config = dict(
    crop_scale_min=1,
    tokenizer='word',
    encoder_arch='convnext_v2',
    encoder_patch_size=[4, 4],
    text_encoder_causal=False,
    text_encoder_layers=12,
    text_encoder_norm_position='pre',
    beta1=0.9,
    weight_decay=0.3,
)
Rows from block 6 of the image encoder of a small contrastive image-text model, named by matrix and row number. Rows with one number belong to one neuron. Each number is 50 + 15 x the weight over its row's rms, rounded and kept within 0 to 99. All counts start at 0. After the name is the row's rms in percent of the matrix's.
After each neuron's rows are labels from the 100 images, of 14976, where the neuron reaches its highest value: "patch colour" is the nearest of a few named colours to the mean colour under the peak. Only what is clearly more common there than usual is listed. The data: dead-leaves pictures: piles of overlapping shapes.
# fc1: MLP up (encoder.blocks.6.mlp.fc1.weight, 768x192), inputs 156-191
# fc2: MLP down (encoder.blocks.6.mlp.fc2.weight, 192x768, transposed), outputs 156-191

fc1.447 103:46 32 55 40 34 53 30 33 47 43 36 49 53 19 47 77 44 28 48 81 52 37 70 62 42 75 48 54 51 36 39 62 45 20 56 38
fc2.447 097:52 68 57 38 51 69 31 56 46 57 65 40 52 50 29 59 39 56 36 55 70 45 27 57 39 45 32 34 31 72 51 69 36 72 53 32
patch colour: grey

fc1.453 099:33 59 58 62 57 28 52 44 58 59 31 56 62 31 68 44 59 38 73 55 34 50 36 47 32 61 74 36 61 55 32 28 48 21 43 45
fc2.453 107:51 46 28 34 38 40 30 59 65 72 33 50 78 53 63 44 52 62 64 37 66 61 44 61 74 54 57 48 31 47 52 38 36 34 51 68
patch colour: black

fc1.256 092:63 28 37 42 82 47 34 55 65 60 29 37 59 50 58 42 43 63 64 34 73 12 35 32 44 66 78 36 56 41 40 42 64 47 61 13
fc2.256 096:76 40 52 53 47 12 40 58 14 39 77 32 45 46 16 60 21 46 54 82 36 59 59 64 53 49 44 47 59 48 45 60 44 91 41 42
patch colour: brown

fc1.513 095:29 54 57 50 82 56 65 36 54 46 45 64 62 42 28 35 16 55 56 50 22 79 46 53 55 62 56 58 79 60 52 77 58 68 62 36
fc2.513 100:54 57 67 50 52 68 52 39 29 54 48 65 12 47 40 48 63 71 65 50 74 15 45 50 66 51 49 41 66 56 67 53 57 50 56 26
patch colour: purple; blue

fc1.708 087:57 60 54 61 43 61 67 45 71 49 45 69 54 53 69 53 46 46 33 44 40 57 66 46 32 42 76 71 39 55 34 16 54 48 47 54
fc2.708 111:52 71 62 59 58 60 52 76 24 59 45 22 69 59 37 54 23 37 41 64 60 42 51 37 39 77 59 57 65 77 53 40 51 53 41 41
patch colour: purple

fc1.498 102:37 48 37 42 45 57 55 32 57 35 57 37 42 44 37 68 35 68 62 19 12 64 45 60 54 71 24 24 48 54 63 69 50 67 55 43
fc2.498 095:41 35 40 69 60 51 54 37 50 35 62 40 46 33 66 62 62 85 70 65 60 18 50 64 58 51 56 54 43 66 53 49 51 59 38 23
patch colour: blue

fc1.416 091:52 42 46 52 31 28 70 39 44 51 46 42 52 36 57 58 23 61 43 77 69 65 48 46 32 43 46 63 52 37 25 55 40 41 78 46
fc2.416 099:40 40 68 29 45 46 57 45 51 49 80 68 57 36 74 44 15 51 46 39 14 45 39 31 59 54 39 17 52 69 56 18 16 66 34 51
patch colour: blue

fc1.651 090:11 52 32 58 46 51 41 45 32 48 28 48 48 79 51 37 62 75 40 50 56 21 33 26 45 60 54 70 81 64 71 39 39 61 45 49
fc2.651 094:66 68 43 40 53 66 32 59 42 49 40 46 84 43 55 72 34 34 30 62 42 40 48 53 72 79 71 33 49 50 56 66 25 52 58 60
patch colour: black

fc1.585 103:48 31 47 22 54 41 75 56 46 41 48 47 49 52 56 53 47 55 73 33 41 55 39 78 57 68 44 40 72 58 48 55 54 39 61 37
fc2.585 107:58 45 56 37 95 49 35 33 65 44 86 13 50 59 61 50 55 65 70 41 65 34 33 46 55 69 29 35 45 56 48 77 65 48 65 45
patch colour: purple

fc1.294 112:56 56 31 66 50 35 39 41 50 51 50 54 40 58 65 65 41 49 47 52 31 51 36 48 37 63 37 59 62 55 51 67 36 63 69 67
fc2.294 104:51 53 83 42 58 42 51 69 60 64 98 31 78 54 31 40 47 60 52 37 29 58 53 32 55 62 61 50 50 50 45 55 72 35 42 64
patch colour: blue

fc1.171 101:74 58 47 56 34 61 64 56 49 27 31 45 25 50 26 53 59 72 44 36 38 42 42 39 64 80 76 53 38 50 73 55 36 82 19 50
fc2.171 099:46 51 28 46 54 60 35 43 45 53 52 37 59 51 52 42 37 65 43 60 51 70 10 13 50 59 29 37 53 36 75 17 48 74 30 75
patch colour: green

fc1.351 097:52 45 52 42 56 76 75 73 37 47 28 68 58 36 47 80 50 26 51 34 50 65 42 31 52 33 57 13 71 50 38 44 64 35 63 57
fc2.351 100:26 49 43 51 37 22 61 19 52 44 50 49 40 44 17 44 37 57 38 68 43 43 59 71 45 48 61 58 70 56 46 56 58 29 51 44
patch colour: pink

fc1.650 109:60 41 33 56 55 52 55 37 47 49 48 76 50 68 23 67 65 44 41 33 36 56 44 39 50 54 75 51 30 45 64 54 35 58 49 66
fc2.650 106:25 62 50 62 22 47 25 47 72 25 28 21 44 47 52 42 40 60 68 56 78 48 47 58 44 56 48 53 55 48 52 29 49 63 35 55
patch colour: blue

fc1.339 096:55 48 51 58 42 41 42 50 75 45 30 58 48 51 51 66 69 50 69 80 51 63 35 28 54 51 36 17 55 57 47 78 21 59 47 65
fc2.339 092:74 57 56 55 63 71 53 62 68 52 59 33 55 48 60 60 40 36 46 46 62 27 47 46 53 53 76 55 67 43 54 39 61 46 37 34
patch colour: blue

fc1.68 100:52 43 51 42 64 51 56 38 63 69 36 43 38 67 95 57 61 51 37 56 46 43 44 62 21 31 21 39 97 51 48 51 52 53 41 25
fc2.68 102:37 29 60 63 55 70 16 57 56 24 45 59 76 44 53 15 34 39 54 63 51 59 55 59 49 46 44 64 59 59 70 42 67 72 31 31
patch colour: brown

fc1.59 097:38 62 49 43 56 42 46 76 42 67 15 48 51 50 37 44 35 59 58 36 76 43 64 52 39 35 57 35 69 46 42 43 31 73 48 43
fc2.59 097:41 43 77 42 22 40 51 36 49 14 37 64 76 22 50 16 55 53 34 47 75 36 61 35 49 28 34 65 45 53 42 64 33 58 59 48
patch colour: brown

fc1.672 088:61 86 66 39 39 42 52 51 75 48 36 62 54 63 37 42 56 37 61 69 45 53 28 41 61 53 56 33 70 62 74 26 39 74 49 39
fc2.672 093:39 43 50 69 51 43 41 33 30 32 32 60 42 53 36 37 52 68 54 53 67 49 44 53 54 66 34 52 56 65 59 70 50 60 58 46
patch colour: pink

fc1.252 106:34 53 23 61 77 77 28 48 57 43 34 70 55 68 74 33 51 67 52 51 78 41 78 41 57 50 57 63 66 48 51 50 69 41 62 53
fc2.252 099:63 55 37 21 25 40 32 54 55 25 70 29 54 65 50 67 10 56 19 62 59 48 59 38 54 48 79 57 56 38 47 34 34 54 23 44
patch colour: green

fc1.129 104:59 20 43 48 62 53 70 41 74 77 26 11 44 40 29 41 58 44 27 45 56 41 51 36 44 53 54 66 38 25 34 43 58 32 46 24
fc2.129 106:43 42 31 55 25 72 44 38 67 31 31 42 75 44 43 57 65 39 64 13 32 49 40 54 36 70 62 56 48 45 28 22 45 28 45 36
patch colour: purple

fc1.184 096:51 21 77 41 48 66 53 55 56 64 36 55 37 59 44 20 31 62 79 48 59 41 47 52 57 20 74 40 75 46 62 37 39 40 80 43
fc2.184 101:34 63 49 50 74 45 44 43 58 35 52 75 61 46 52 56 31 51 64 44 40 54 34 46 60 63 51 75 67 40 49 41 62 62 74 45
patch colour: grey

fc1.544 104:42 55 41 63 68 74 65 38 50 43 43 80 35 34 17 29 59 39 67 27 18 55 48 64 69 74 45 38 45 35 35 41 22 61 31 28
fc2.544 111:27 49 38 37 71 49 46 33 46 58 69 50 51 42 45 51 72 65 68 59 45 23 49 55 68 39 29 56 45 68 49 55 59 41 54 27
patch colour: brown

fc1.10 096:53 65 61 59 66 49 05 71 56 29 51 69 61 28 63 78 35 57 60 46 29 65 41 50 48 12 27 25 60 53 55 59 23 22 32 47
fc2.10 094:17 61 50 52 55 39 59 38 55 48 33 32 70 49 60 36 40 50 48 60 52 42 59 65 63 39 60 40 43 40 43 53 57 23 49 31
patch colour: black

fc1.292 112:49 45 29 49 36 68 34 77 52 19 43 63 40 36 33 39 37 34 48 23 42 79 40 47 40 56 28 55 26 59 54 46 45 47 60 51
fc2.292 106:30 63 64 53 37 45 42 34 51 43 58 47 73 48 57 55 54 45 56 72 55 24 54 66 63 36 35 70 31 82 51 35 49 30 44 09
patch colour: blue

fc1.515 091:27 32 32 56 48 54 55 71 52 47 57 55 53 49 57 65 51 84 63 39 77 11 58 62 41 26 46 86 48 28 53 37 53 72 57 77
fc2.515 094:69 51 43 44 32 44 39 84 41 33 49 70 64 25 14 55 46 30 53 86 45 58 56 55 55 52 39 68 68 23 37 51 51 78 42 43
patch colour: green

fc1.50 104:39 69 29 45 59 72 60 62 67 16 47 62 31 54 46 59 26 59 80 31 27 72 41 77 46 56 51 50 42 50 54 36 63 57 38 49
fc2.50 111:34 41 48 53 48 34 56 47 70 29 67 50 37 40 62 51 53 56 62 68 41 45 34 18 47 42 25 68 58 47 51 62 80 46 83 39
patch colour: blue

fc1.465 106:43 49 62 51 57 18 53 40 48 64 19 66 88 70 35 38 46 78 48 41 58 24 53 21 68 32 37 65 45 42 39 53 28 47 65 77
fc2.465 096:47 43 52 53 13 61 34 29 85 50 28 20 38 29 34 31 70 42 53 52 25 58 46 39 25 44 56 59 63 52 45 42 59 47 66 41
patch colour: brown